Rows from block 2 of a small image classifier, named by matrix and row number. Rows with one number belong to one neuron. Each number is 50 + 12 x the weight over its row's rms, rounded and kept within 0 to 99. All counts start at 0. After the name is the row's rms in percent of the matrix's.
After each neuron's rows are labels from the 100 images, of 14848, where the neuron reaches its largest size: "lies over" is the class under the peak. Only what is clearly more common there than usual is listed. The data: drawn branching plants.
# u: gMLP up (value half) (model.blocks.2.mixer.u.weight, 256x256), inputs 0-127
# v: gMLP up (gate half) (model.blocks.2.mixer.v.weight, 256x256), inputs 0-127
# out: gMLP down (model.blocks.2.mixer.out.weight, 256x256, transposed), outputs 0-127

u.9 094:37 35 50 50 50 50 77 50 51 25 50 28 50 35 50 50 50 64 79 50 49 30 50 70 50 50 50 50 50 15 50 50 62 50 50 44 50 64 50 50 84 65 50 50 50 23 50 65 50 50 16 50 50 77 52 42 50 50 50 50 72 50 50 52 28 50 50 63 50 50 27 50 50 40 50 50 59 59 50 36 36 50 50 50 16 51 38 63 72 46 55 50 50 63 50 65 50 50 42 59 55 41 50 79 50 72 50 70 50 49 50 49 49 46 59 50 50 50 79 50 50 50 50 70 50 50 50 36
v.9 092:50 38 76 45 50 50 62 40 50 50 50 50 50 27 50 46 47 50 50 57 50 19 58 42 74 80 50 50 50 50 31 66 50 25 68 50 50 89 50 49 32 35 33 50 30 83 50 59 37 50 68 50 50 50 69 50 55 51 50 19 50 74 50 50 50 50 23 59 50 50 50 56 50 28 50 47 50 50 49 34 50 50 17 50 39 50 50 66 50 77 62 50 66 50 50 64 56 51 29 45 50 50 50 50 36 50 65 42 42 31 50 19 50 50 50 50 50 50 50 42 90 49 55 50 63 72 63 50
out.9 094:50 43 50 50 53 50 34 50 65 21 53 50 44 50 37 50 53 38 46 56 50 50 50 50 39 43 39 38 42 60 50 69 50 50 64 50 35 61 50 50 00 50 50 50 50 45 50 50 50 50 50 50 50 50 38 62 41 29 50 63 61 50 74 65 50 27 34 50 80 50 71 50 50 55 50 68 23 44 50 50 50 50 54 50 49 38 64 86 63 50 50 29 50 50 50 64 42 50 63 55 50 62 50 44 69 61 50 50 50 50 50 50 68 20 55 74 50 73 54 69 50 67 39 56 37 50 50 50
lies over: ground; foliage

u.152 090:50 33 50 79 49 59 30 19 60 50 50 50 50 50 54 50 59 43 63 50 50 50 50 53 58 17 50 50 50 50 47 33 50 32 50 56 45 50 63 50 50 53 50 58 28 50 53 49 50 50 50 45 71 50 50 50 50 62 23 50 39 50 17 53 71 43 50 50 50 32 51 50 50 50 50 50 50 39 30 34 65 50 53 43 50 44 50 43 50 56 66 50 36 50 50 50 63 46 50 50 51 50 67 12 50 67 50 36 63 83 41 50 50 52 60 50 65 67 50 50 35 61 43 50 39 50 47 39
v.152 106:45 39 29 50 50 50 50 50 23 50 26 50 50 42 88 50 50 27 50 66 66 50 50 06 49 50 38 40 56 30 50 50 21 50 52 50 50 69 65 50 50 75 43 69 52 51 50 24 61 47 32 86 52 42 83 82 50 50 57 46 50 47 50 47 50 67 50 50 50 50 50 49 50 23 43 55 50 47 64 50 26 54 50 50 44 50 50 25 77 50 53 67 65 50 50 47 50 45 43 50 50 50 50 50 50 61 52 50 33 50 79 50 42 73 48 51 50 41 29 50 16 50 56 50 50 50 59 69
out.152 100:50 50 56 50 50 57 80 50 50 50 17 65 50 42 50 50 48 50 22 64 78 60 50 50 44 90 50 50 50 18 74 50 42 50 50 55 50 55 50 50 65 50 50 63 50 50 48 50 49 50 20 71 50 50 50 55 50 44 50 50 50 49 63 35 31 49 50 51 50 34 50 50 37 50 63 50 32 50 50 50 50 50 69 50 55 69 70 60 50 31 50 50 50 50 49 26 50 50 26 50 50 50 50 50 23 26 50 68 50 54 50 46 50 67 56 60 71 50 81 50 49 81 60 42 50 50 50 51
lies over: ground

u.2 101:50 80 58 36 50 50 50 60 62 46 50 50 50 58 47 26 50 73 50 52 50 50 50 70 50 50 36 50 62 50 58 50 50 50 53 50 50 53 50 29 50 31 62 50 54 33 52 50 51 50 50 31 50 45 50 50 50 61 50 50 50 50 50 26 50 50 50 34 40 50 50 50 85 50 50 59 57 53 65 72 50 31 54 50 43 50 50 50 50 50 50 50 74 47 48 50 55 22 61 62 50 50 30 29 50 50 50 63 50 50 50 50 50 56 13 67 50 50 70 40 50 50 36 50 50 50 50 50
v.2 094:50 50 45 46 55 50 50 65 67 50 58 64 32 43 50 50 50 57 29 50 34 50 88 50 29 43 50 50 50 50 50 50 41 81 50 50 50 50 56 50 50 54 41 37 47 79 39 33 50 51 13 50 27 50 50 50 50 27 27 19 50 50 39 31 50 50 19 57 50 68 50 50 58 63 59 48 51 50 35 56 50 50 29 39 50 84 60 50 50 54 50 56 50 50 50 50 65 58 64 50 48 50 50 36 38 83 23 25 50 50 50 56 50 68 50 54 50 50 48 41 50 50 50 50 52 50 50 50
out.2 090:92 50 50 48 50 50 94 59 30 50 50 42 48 81 50 50 63 50 35 84 30 44 43 50 50 45 92 50 50 49 50 50 24 50 61 50 50 50 50 60 78 50 50 40 50 50 34 35 44 29 61 61 50 50 50 71 50 50 36 71 50 50 50 58 50 50 50 50 50 89 50 50 26 50 42 54 50 50 39 50 59 50 50 50 50 38 50 42 50 50 66 52 39 67 50 79 50 50 50 54 38 50 50 50 53 50 70 58 50 50 62 50 50 33 38 60 50 50 35 50 50 27 50 79 50 50 51 40
lies over: foliage

u.116 094:56 50 86 50 50 50 50 40 39 50 54 50 50 50 50 50 50 54 45 56 42 50 54 40 82 69 50 50 50 75 61 50 50 50 50 91 50 50 53 50 61 58 90 50 50 50 50 50 50 50 50 34 75 33 72 30 50 50 50 46 50 37 22 50 76 75 65 70 50 50 50 58 35 50 50 50 50 73 50 50 81 49 50 50 52 50 48 50 50 48 50 50 50 50 79 50 74 50 61 50 32 72 50 50 50 50 50 40 24 50 23 50 50 50 21 50 50 50 50 50 56 50 55 50 50 50 39 77
v.116 112:50 61 41 24 50 50 69 50 50 50 50 50 28 29 77 45 30 50 50 72 59 50 50 51 67 68 35 50 50 15 50 15 71 50 45 50 56 39 31 64 36 67 50 47 50 50 50 50 55 50 50 50 54 50 50 29 61 50 44 50 52 66 43 50 50 69 08 50 57 50 50 52 35 58 68 50 39 73 50 70 53 48 64 55 50 50 59 56 60 50 48 50 50 50 50 50 50 50 39 50 45 68 50 58 68 50 62 50 50 50 89 50 49 50 32 47 50 42 50 48 70 50 50 50 62 50 50 62
out.116 100:50 58 24 50 50 60 50 59 37 42 50 50 50 64 50 60 50 50 50 50 50 58 50 34 50 46 50 35 61 55 55 50 63 09 50 63 50 49 50 50 22 57 50 50 43 80 50 81 50 50 58 50 50 50 50 45 50 50 50 50 63 50 65 49 52 70 50 50 22 68 50 53 61 50 74 50 50 29 50 50 50 36 50 72 50 50 68 50 50 29 33 50 40 49 67 52 50 36 50 50 50 47 50 69 50 50 50 81 50 26 50 50 53 50 50 35 55 41 13 69 50 41 50 50 50 60 50 50
lies over: foliage

u.231 093:50 50 50 50 55 50 49 50 32 32 50 50 50 50 50 68 55 50 50 50 50 50 50 50 50 50 65 25 50 39 74 48 45 50 37 68 50 50 50 68 50 50 50 50 83 50 56 50 50 50 50 38 35 23 50 50 63 45 50 48 66 67 50 73 50 50 50 50 53 50 42 50 57 50 09 59 50 72 50 67 50 50 50 50 50 65 70 85 50 38 40 50 36 61 27 50 50 50 43 46 50 50 50 50 50 35 61 63 50 13 29 28 50 47 50 28 50 58 51 81 55 50 50 59 33 50 50 45
v.231 093:19 13 50 48 32 50 60 49 50 43 49 50 60 28 50 58 25 57 50 72 50 50 50 53 50 50 50 49 50 50 73 27 86 46 50 50 50 36 47 69 50 50 50 50 50 64 69 53 50 20 30 20 50 50 38 33 51 50 34 59 50 45 50 50 50 50 34 34 38 21 53 43 50 50 50 62 50 55 50 93 40 54 50 25 50 47 50 34 45 20 44 23 50 50 41 50 57 50 50 60 50 52 47 80 50 04 61 50 50 50 50 50 50 50 71 43 50 53 43 50 50 40 64 50 50 40 71 50
out.231 091:50 19 50 41 48 66 50 50 50 34 50 76 50 17 47 50 50 17 51 50 39 50 50 50 50 50 50 50 50 82 50 71 45 50 50 51 50 83 50 27 65 50 50 50 52 50 50 45 60 25 50 50 50 50 50 50 50 68 50 27 50 63 63 50 34 50 50 59 50 50 50 46 50 50 50 54 50 50 50 31 76 22 50 50 44 50 29 73 50 50 85 50 50 50 50 59 50 50 66 51 33 24 53 63 50 48 50 31 50 50 56 79 46 44 50 50 35 27 50 50 50 69 50 72 50 50 37 31
lies over: ground

u.138 098:23 50 50 10 51 50 50 50 66 87 50 41 50 50 45 47 28 40 40 63 27 50 50 29 50 50 39 73 51 55 50 73 50 50 50 23 40 51 73 50 67 40 57 39 52 50 33 48 23 50 44 28 50 50 24 50 50 45 36 56 34 50 70 50 49 30 29 50 63 50 50 50 50 73 50 56 31 50 48 50 40 29 50 50 54 44 54 50 48 76 63 29 50 50 39 50 67 58 50 44 50 37 55 50 58 50 50 50 58 60 69 50 50 38 50 38 50 50 30 50 59 50 63 50 50 50 71 58
v.138 091:62 50 50 50 25 54 50 48 50 50 50 50 17 25 76 35 44 50 50 50 64 66 58 50 31 75 50 49 77 50 47 42 29 26 50 57 50 57 38 79 66 67 31 74 70 57 50 38 82 33 50 50 50 47 64 50 50 34 77 57 40 72 55 64 50 50 55 50 46 50 57 68 35 35 50 50 50 41 60 70 40 82 50 54 50 50 50 29 40 45 64 37 50 36 32 50 50 50 50 50 50 37 65 51 50 50 67 53 39 50 55 76 59 50 40 51 50 50 50 50 50 78 58 50 50 38 50 58
out.138 097:80 61 59 69 73 50 50 50 50 50 38 73 35 47 50 48 70 59 53 50 66 33 50 58 50 50 46 50 50 50 50 50 50 50 52 58 50 50 50 50 76 70 50 50 50 30 50 75 50 40 60 50 27 68 50 50 39 50 50 78 50 50 50 50 43 62 50 50 54 31 61 42 44 42 76 50 41 59 50 19 50 50 50 24 34 50 71 66 50 36 50 50 51 46 31 37 40 50 62 65 50 50 50 50 30 18 50 50 50 50 50 50 50 50 50 50 50 50 66 39 50 50 50 20 37 54 50 50
lies over: ground

u.215 106:50 27 50 50 50 35 50 50 57 25 50 61 70 45 65 50 50 50 61 50 50 69 59 50 45 43 70 50 50 50 60 66 50 34 50 50 69 27 50 50 55 50 50 62 54 50 50 50 50 50 88 73 50 50 75 50 50 50 50 50 50 50 50 34 50 89 39 42 50 50 50 50 51 48 61 50 60 36 50 50 50 50 50 67 50 50 50 50 50 50 64 50 50 50 50 51 55 44 50 83 55 72 50 92 37 50 64 69 50 24 50 38 50 50 62 50 94 50 40 50 18 50 50 66 50 50 28 50
v.215 090:50 50 48 50 50 59 50 50 66 31 50 73 34 50 50 50 17 42 50 35 50 50 29 50 86 50 50 50 50 50 50 48 75 50 50 50 50 50 65 50 50 55 60 50 72 69 72 50 72 48 50 31 50 44 50 50 51 50 76 50 50 50 50 42 50 50 46 50 50 71 50 50 76 50 50 50 50 43 50 50 50 50 36 55 41 50 39 50 50 39 50 50 50 50 50 50 45 50 63 24 36 50 50 50 63 99 32 66 50 29 75 50 50 58 56 50 23 72 57 43 36 50 46 50 52 54 50 50
out.215 109:47 50 77 81 50 48 66 49 81 76 55 50 50 54 50 50 71 50 53 50 24 50 31 50 57 50 50 32 29 58 50 50 50 78 50 50 32 50 50 69 50 55 50 42 21 50 42 50 25 50 50 47 49 75 50 50 28 48 44 47 50 34 44 52 63 62 50 50 50 50 68 50 70 58 65 46 86 53 50 21 62 50 58 50 50 46 50 50 46 50 50 50 29 50 51 50 50 50 50 30 50 69 50 50 67 37 34 50 55 50 50 50 50 33 50 50 50 50 15 50 56 50 32 50 50 39 50 50
lies over: foliage

u.174 101:50 50 50 50 50 51 47 49 68 50 57 50 60 50 16 67 50 77 50 51 50 39 50 35 50 50 50 50 50 50 50 61 15 25 64 45 50 50 50 50 72 34 50 50 50 50 50 50 50 24 46 33 43 50 32 43 50 50 25 50 61 50 63 71 41 50 50 50 50 50 50 28 50 73 45 50 36 50 54 50 64 27 48 15 50 50 50 78 90 05 50 52 50 50 50 51 50 71 50 46 50 50 34 50 50 37 50 50 50 53 40 51 42 50 50 61 63 83 50 53 60 75 42 50 50 50 50 38
v.174 089:50 50 59 52 70 50 50 50 19 50 67 50 50 49 27 46 50 25 64 59 50 91 80 50 44 50 50 50 50 56 43 50 26 50 71 50 50 43 70 69 41 45 50 47 50 50 60 46 50 50 50 50 65 50 50 50 49 50 50 50 50 50 26 50 19 63 50 50 50 68 16 51 46 62 50 50 50 37 50 41 50 50 50 50 50 33 23 67 61 50 19 50 50 50 73 50 61 50 62 35 50 50 50 60 56 59 50 50 50 50 57 50 43 69 50 53 50 43 50 50 50 50 68 70 70 50 39 50
out.174 091:50 62 55 50 50 50 50 50 51 48 50 54 63 32 50 50 50 50 39 50 78 67 50 73 50 50 50 71 50 50 11 50 50 50 20 44 20 50 50 64 40 50 37 28 27 50 65 50 50 50 50 26 50 50 50 50 50 50 50 72 55 58 50 81 56 49 24 50 56 60 50 50 31 50 43 77 50 50 50 63 29 50 26 34 48 50 69 55 26 33 50 29 47 53 65 50 48 50 50 50 55 72 62 35 42 60 46 54 50 50 50 72 58 50 50 50 38 17 48 52 45 50 39 54 50 50 24 50
lies over: ground

u.218 095:50 50 50 70 33 54 33 50 50 41 35 50 52 68 50 36 85 50 57 50 70 50 50 82 73 50 78 50 50 82 50 50 55 65 52 50 50 50 75 50 50 50 73 46 50 68 42 50 63 50 99 36 50 40 50 50 50 69 50 50 50 50 48 30 70 68 50 51 50 39 46 50 28 44 24 50 50 76 31 47 45 23 50 50 50 50 61 50 32 54 55 50 50 73 50 50 52 50 69 39 50 50 50 27 50 50 50 50 43 67 50 53 50 50 50 26 58 79 50 50 50 45 45 50 76 50 69 50
v.218 107:47 50 27 48 53 49 50 59 39 50 50 50 50 27 50 50 44 50 54 50 48 57 50 50 36 62 50 39 63 28 50 26 50 50 51 50 62 50 50 50 50 61 40 50 53 50 50 30 50 51 33 54 50 28 85 68 50 54 50 68 50 49 50 29 50 42 76 57 50 50 62 65 50 38 35 50 50 34 50 50 39 50 50 50 50 64 50 41 54 50 50 50 84 45 50 34 46 58 50 50 50 50 50 50 50 79 50 51 63 31 44 50 21 50 38 50 50 22 50 41 33 23 75 50 50 55 31 50
out.218 096:50 60 13 50 34 68 50 68 50 35 60 50 50 40 25 50 50 50 34 50 50 50 62 50 32 82 50 50 34 47 50 50 52 50 50 50 55 37 27 61 63 47 50 77 50 50 50 50 50 50 50 61 35 62 50 72 38 50 50 36 50 47 91 50 50 57 50 50 50 50 50 50 34 50 50 50 51 50 50 50 43 50 80 50 50 50 50 41 50 44 50 50 50 50 32 50 50 50 50 50 50 50 50 50 16 41 50 72 50 50 50 64 50 48 49 50 50 50 50 50 50 50 50 50 49 35 50 50
lies over: ground

u.79 111:50 50 31 50 73 43 71 45 50 50 36 62 47 57 50 50 65 54 67 66 50 50 42 50 50 37 72 50 50 37 50 85 60 50 14 50 50 46 44 50 60 78 71 41 50 50 50 50 50 50 50 39 51 50 53 50 50 58 63 50 50 50 50 18 18 65 50 41 26 50 50 45 50 52 70 50 50 50 50 71 50 43 53 70 63 50 26 50 68 50 50 50 40 50 50 48 70 16 66 50 40 50 10 50 40 48 50 47 63 50 50 33 28 78 50 50 51 50 50 50 33 57 50 63 44 28 42 50
v.79 084:47 94 48 50 50 38 53 45 36 50 44 50 50 50 49 50 93 51 40 50 43 22 40 50 50 32 55 50 28 50 50 50 72 50 50 59 50 58 50 50 58 50 50 43 50 36 38 50 50 48 50 50 64 55 50 50 09 36 50 31 64 50 50 63 50 50 37 54 50 50 50 50 50 50 50 50 73 60 50 69 50 20 44 50 50 66 50 50 65 44 45 25 50 68 21 50 50 50 32 50 50 50 53 72 68 62 50 63 80 52 41 36 50 17 50 52 50 62 58 48 65 50 53 50 69 50 50 50
out.79 098:55 58 43 32 50 61 50 50 50 72 38 50 50 41 52 42 47 50 61 50 52 50 50 50 34 50 50 39 50 74 41 27 50 50 50 50 50 43 50 48 92 28 37 50 50 50 35 50 50 50 50 19 50 57 50 50 64 97 41 71 50 50 44 22 53 50 32 74 42 50 41 50 60 79 47 42 50 50 50 55 50 50 29 26 50 50 50 50 50 52 50 50 49 32 42 53 55 51 50 50 50 50 50 69 43 50 50 69 50 50 40 50 50 50 50 73 46 50 50 70 50 36 24 50 50 50 50 50
lies over: foliage

u.200 111:50 50 50 50 50 32 39 50 61 54 50 50 56 85 55 56 78 49 68 50 50 62 45 58 47 50 82 60 33 50 50 50 58 83 53 34 50 59 54 50 19 42 47 50 50 13 50 29 50 65 50 50 50 71 32 37 32 50 50 28 50 50 50 50 50 50 50 68 50 21 50 88 50 38 46 29 50 48 50 36 45 50 45 43 50 52 50 50 50 57 50 50 50 50 50 48 54 34 50 50 50 50 50 78 63 17 50 50 38 50 50 32 50 50 50 24 73 81 50 63 29 50 50 50 33 50 50 50
v.200 092:44 50 64 50 50 50 52 35 14 50 61 47 50 50 54 50 50 50 83 25 50 50 29 50 50 67 50 29 50 50 50 50 50 50 43 62 39 78 69 50 60 50 52 99 50 50 50 51 50 34 50 50 33 45 85 55 46 50 50 71 66 50 61 54 30 50 50 50 51 62 50 36 50 50 57 50 41 53 31 50 50 46 45 17 45 50 76 53 50 50 50 50 50 50 15 50 44 50 74 50 50 50 23 64 49 55 61 50 50 50 23 63 50 50 42 50 49 39 43 43 47 50 26 50 50 50 50 50
out.200 110:32 50 44 54 50 69 50 50 72 50 47 50 72 50 47 57 50 40 69 50 50 50 50 50 50 45 46 50 29 50 50 60 50 50 50 50 38 50 50 50 67 21 50 48 67 50 50 50 62 50 50 65 50 50 50 50 46 50 31 58 50 42 50 50 70 50 47 60 82 19 49 60 50 64 42 50 45 26 50 50 50 57 75 50 50 50 50 65 50 65 50 50 64 62 50 34 50 50 64 46 27 23 50 50 50 50 50 80 47 50 50 50 50 37 53 74 50 50 50 42 42 34 55 53 50 22 38 50
lies over: foliage

u.22 100:66 25 42 50 25 50 48 50 74 50 70 50 50 50 50 50 41 50 50 50 77 50 39 50 50 50 50 50 50 50 35 63 44 55 34 37 62 50 50 33 46 24 50 50 50 45 50 72 50 50 50 50 50 50 64 48 50 56 50 50 73 50 51 26 44 49 50 63 49 36 58 41 32 50 50 61 41 71 40 48 50 50 37 35 50 50 30 50 53 50 50 50 49 50 50 50 50 19 20 43 50 57 64 62 61 50 73 50 50 50 44 50 52 50 50 50 50 50 50 50 39 62 35 50 50 77 50 27
v.22 106:50 50 41 68 66 50 50 50 50 64 50 50 50 50 20 62 50 50 66 50 59 59 73 36 50 42 55 50 50 50 41 50 61 60 50 50 60 53 50 50 50 50 50 74 54 50 50 42 50 50 46 50 18 50 50 52 50 31 63 50 30 50 50 50 36 50 64 85 63 73 53 30 78 32 50 50 50 50 56 37 42 50 46 50 50 47 34 49 38 50 41 50 50 62 38 50 26 50 61 50 59 50 19 32 50 38 35 51 50 40 50 50 50 50 53 50 50 58 50 62 50 86 50 50 50 61 32 60
out.22 093:05 29 50 50 50 34 48 50 68 28 61 90 50 50 71 50 61 50 50 50 50 50 50 50 36 46 17 77 50 22 57 72 39 45 50 62 33 50 61 75 50 43 33 50 50 50 50 37 50 66 50 50 50 50 54 50 50 50 50 50 50 50 50 41 75 50 50 31 50 50 50 50 50 50 54 50 50 61 41 50 50 50 50 50 50 44 75 66 50 50 85 40 50 50 78 47 50 67 70 50 50 50 06 50 76 50 50 57 57 34 44 63 55 26 50 33 50 71 57 50 50 33 50 50 50 73 50 50
lies over: foliage; wood

u.211 108:75 37 33 66 50 39 50 42 63 50 53 50 56 50 50 68 50 50 71 43 61 50 62 47 50 50 50 50 50 50 47 50 50 50 50 42 63 55 50 50 39 50 50 60 59 27 23 53 50 33 50 50 50 50 67 50 50 50 50 52 50 56 50 50 50 50 50 26 40 50 50 43 48 39 50 25 47 55 50 76 66 77 39 50 45 50 25 50 78 50 43 55 27 50 26 50 63 16 50 63 50 50 40 50 50 50 55 79 47 70 68 26 57 50 25 50 50 50 50 50 50 61 50 73 13 56 18 50
v.211 104:46 50 50 53 50 50 43 50 32 54 50 47 44 41 48 47 50 24 64 65 50 26 50 50 87 59 50 16 63 50 33 34 50 51 50 50 50 50 50 50 50 34 44 33 50 67 37 10 29 50 53 45 50 47 50 50 50 50 50 50 50 75 50 28 50 50 61 50 72 55 50 72 48 50 50 75 20 74 50 50 15 53 50 50 24 50 47 36 50 50 36 50 45 50 59 62 50 69 50 65 50 50 38 50 50 57 50 50 55 50 60 46 50 50 50 08 68 50 50 50 56 50 50 62 85 50 50 50
out.211 102:50 50 53 50 50 50 57 50 37 68 55 18 50 50 50 50 50 42 52 50 64 28 50 50 60 50 40 58 68 50 50 50 57 50 40 43 50 50 50 50 50 61 50 45 67 37 02 50 39 19 32 65 46 50 50 50 50 59 50 50 50 19 50 60 50 74 50 55 15 50 38 50 51 60 52 52 50 50 48 50 59 56 75 67 41 33 68 58 50 50 50 65 50 50 45 50 50 50 62 50 50 39 50 87 50 28 50 50 40 48 50 35 50 50 50 38 25 58 50 50 50 50 38 50 50 50 40 41
lies over: foliage

u.13 118:39 53 52 63 50 38 50 50 89 50 40 50 41 50 30 50 50 73 50 50 57 52 50 54 48 68 47 41 47 81 50 39 50 50 55 50 25 50 55 59 50 50 50 50 50 50 22 50 39 43 55 50 50 39 04 71 50 50 31 77 49 67 64 67 28 50 29 50 50 50 58 52 23 67 57 50 50 92 47 70 36 25 50 50 50 50 50 53 50 50 50 50 41 50 61 50 34 39 42 50 50 21 50 50 50 23 32 50 50 46 63 36 48 51 52 52 63 70 59 50 50 69 50 50 46 57 63 66
v.13 103:50 29 50 50 50 50 50 50 50 68 60 50 50 50 50 45 50 68 62 50 50 46 50 39 34 54 36 50 50 50 75 50 50 56 35 50 50 46 50 64 60 60 65 64 43 50 50 50 71 50 50 50 50 58 47 41 51 50 50 50 51 70 22 50 53 50 35 66 62 46 50 30 50 50 50 50 50 60 50 64 50 31 81 16 59 50 72 50 50 61 50 50 28 61 50 50 50 50 50 50 19 52 78 50 50 22 50 50 50 81 66 50 55 50 73 50 29 50 63 50 58 54 50 50 33 36 67 53
out.13 120:50 50 50 74 50 31 62 72 50 70 59 50 34 50 50 54 50 50 50 50 50 50 28 29 50 50 44 44 63 50 50 50 36 50 36 75 47 50 50 71 50 59 50 54 64 50 50 45 50 50 50 59 47 50 81 50 76 50 45 57 50 52 50 50 50 30 50 49 48 50 50 50 50 60 61 50 36 32 56 63 47 72 22 51 55 50 45 50 50 52 63 73 50 50 61 90 25 50 34 50 63 50 50 50 62 58 50 42 24 32 31 50 50 50 50 50 50 51 33 52 50 50 71 50 66 47 35 57
lies over: ground

u.106 110:67 35 50 68 50 50 50 47 50 35 69 58 59 50 58 50 50 50 46 80 38 50 50 84 50 35 50 61 38 60 29 50 35 50 68 48 50 50 30 40 50 62 50 50 50 24 50 74 50 50 69 58 50 76 50 50 57 39 23 50 77 88 50 50 41 74 50 75 62 59 55 50 70 81 38 50 56 50 40 50 50 50 45 50 50 66 67 50 50 48 46 50 48 71 50 50 50 36 50 50 50 50 16 81 50 50 61 29 50 50 50 50 52 56 50 50 50 66 43 46 50 46 57 31 78 50 49 26
v.106 100:64 50 50 50 22 50 51 27 50 50 50 56 50 50 50 47 58 48 62 34 50 50 54 09 34 50 50 50 50 50 75 64 50 50 65 50 29 50 49 50 56 38 62 50 50 50 50 50 37 50 27 50 50 15 50 50 24 50 50 41 50 50 54 50 50 45 78 50 54 53 50 50 39 46 74 50 50 50 50 50 46 40 52 50 42 50 50 18 58 50 50 50 59 48 50 94 75 10 26 27 63 38 50 50 50 50 50 83 63 32 50 50 22 53 50 60 50 64 50 50 40 50 46 72 50 50 50 65
out.106 096:48 39 00 50 50 50 80 66 50 64 59 50 50 50 57 50 50 47 50 43 50 65 68 50 50 50 55 50 50 50 44 69 68 50 50 61 52 26 50 50 50 62 42 50 50 50 21 50 50 50 50 50 50 53 50 50 34 53 50 50 50 50 64 39 50 62 50 32 45 50 25 53 50 50 38 10 72 48 50 50 50 50 58 61 50 50 50 41 50 83 56 39 49 50 50 50 53 58 40 59 29 51 50 59 50 50 50 50 50 50 50 50 50 50 50 50 63 50 50 50 24 20 50 50 50 41 32 50
lies over: ground; foliage

u.94 088:50 50 35 50 37 50 50 50 62 50 50 50 62 99 50 50 50 39 50 57 15 50 63 19 50 50 50 50 50 50 50 50 41 50 68 50 64 51 50 50 64 63 41 27 59 36 50 39 45 84 50 32 50 65 75 49 50 64 64 53 52 50 37 65 50 80 50 50 50 50 50 21 82 50 50 50 50 50 38 50 50 50 30 62 63 52 50 64 50 20 49 48 50 66 50 50 50 50 50 50 50 50 28 62 39 50 50 50 52 35 50 50 54 17 50 25 50 50 50 50 53 23 50 50 50 41 50 50
v.94 113:50 41 50 50 04 68 50 50 50 36 50 50 21 58 64 50 40 44 86 50 45 45 50 32 48 51 40 50 59 50 50 41 76 45 50 50 47 42 28 61 50 50 50 50 50 76 56 50 50 63 42 38 50 51 50 50 50 50 44 75 21 50 50 50 33 50 50 50 50 40 65 79 50 50 50 78 50 56 50 50 41 20 55 50 50 50 52 39 50 29 35 42 51 50 38 50 50 50 50 50 56 50 50 50 50 54 50 50 50 87 67 50 50 50 50 53 50 61 76 85 50 55 47 50 44 50 50 29
out.94 095:62 46 50 64 71 50 21 50 50 39 61 73 50 50 50 45 64 50 51 50 82 50 50 50 50 60 50 72 50 41 24 75 50 58 50 31 50 50 50 50 50 50 50 16 64 63 50 50 50 48 37 59 27 72 64 45 50 54 76 50 50 50 27 50 34 70 50 64 70 50 39 65 54 61 50 31 74 50 68 50 55 50 50 50 50 50 36 39 50 42 50 50 50 50 48 50 50 50 53 52 50 52 65 50 50 50 50 50 50 40 50 41 50 50 50 15 50 39 50 50 44 90 48 40 24 65 40 26
lies over: foliage

u.66 136:50 63 78 29 49 50 50 57 58 50 50 56 50 50 33 45 72 57 62 56 50 50 63 72 50 34 78 50 50 40 40 66 50 50 78 39 50 24 50 52 50 43 50 50 47 50 70 50 60 50 50 50 50 63 40 49 50 50 92 17 67 50 39 50 50 63 75 60 42 59 50 40 55 50 42 50 61 50 50 50 65 49 50 37 32 29 37 70 50 50 50 70 58 50 83 50 50 50 50 50 33 50 50 50 50 10 61 60 50 53 39 50 50 47 25 35 08 50 63 50 52 51 50 50 28 50 39 50
v.66 095:50 61 54 50 31 34 36 50 50 50 50 50 50 53 50 83 50 50 46 50 83 50 50 62 64 50 50 63 50 57 50 72 44 50 50 50 50 50 33 39 68 50 50 48 50 50 50 50 50 68 60 51 50 77 31 66 45 50 50 50 50 50 75 50 58 50 50 87 79 36 50 99 64 60 54 50 50 42 64 29 39 50 50 50 44 65 40 28 43 50 31 39 50 50 50 50 48 51 25 47 39 50 51 50 50 48 50 54 50 73 50 50 50 40 50 65 86 50 50 50 68 15 61 64 56 50 65 50
out.66 145:50 45 50 74 50 45 83 44 43 72 28 57 50 50 50 43 50 47 44 50 50 11 30 30 50 83 60 67 50 35 54 74 54 71 35 33 50 51 69 74 50 50 26 50 50 30 57 30 42 45 50 43 29 54 50 61 50 50 50 50 44 50 50 55 50 36 36 35 50 51 61 31 28 56 50 48 50 59 22 50 50 50 50 61 93 50 50 69 50 60 46 50 29 50 66 50 50 50 50 66 52 50 45 50 50 45 71 50 50 49 43 50 40 18 78 61 63 51 50 48 48 30 87 49 50 50 50 24
lies over: foliage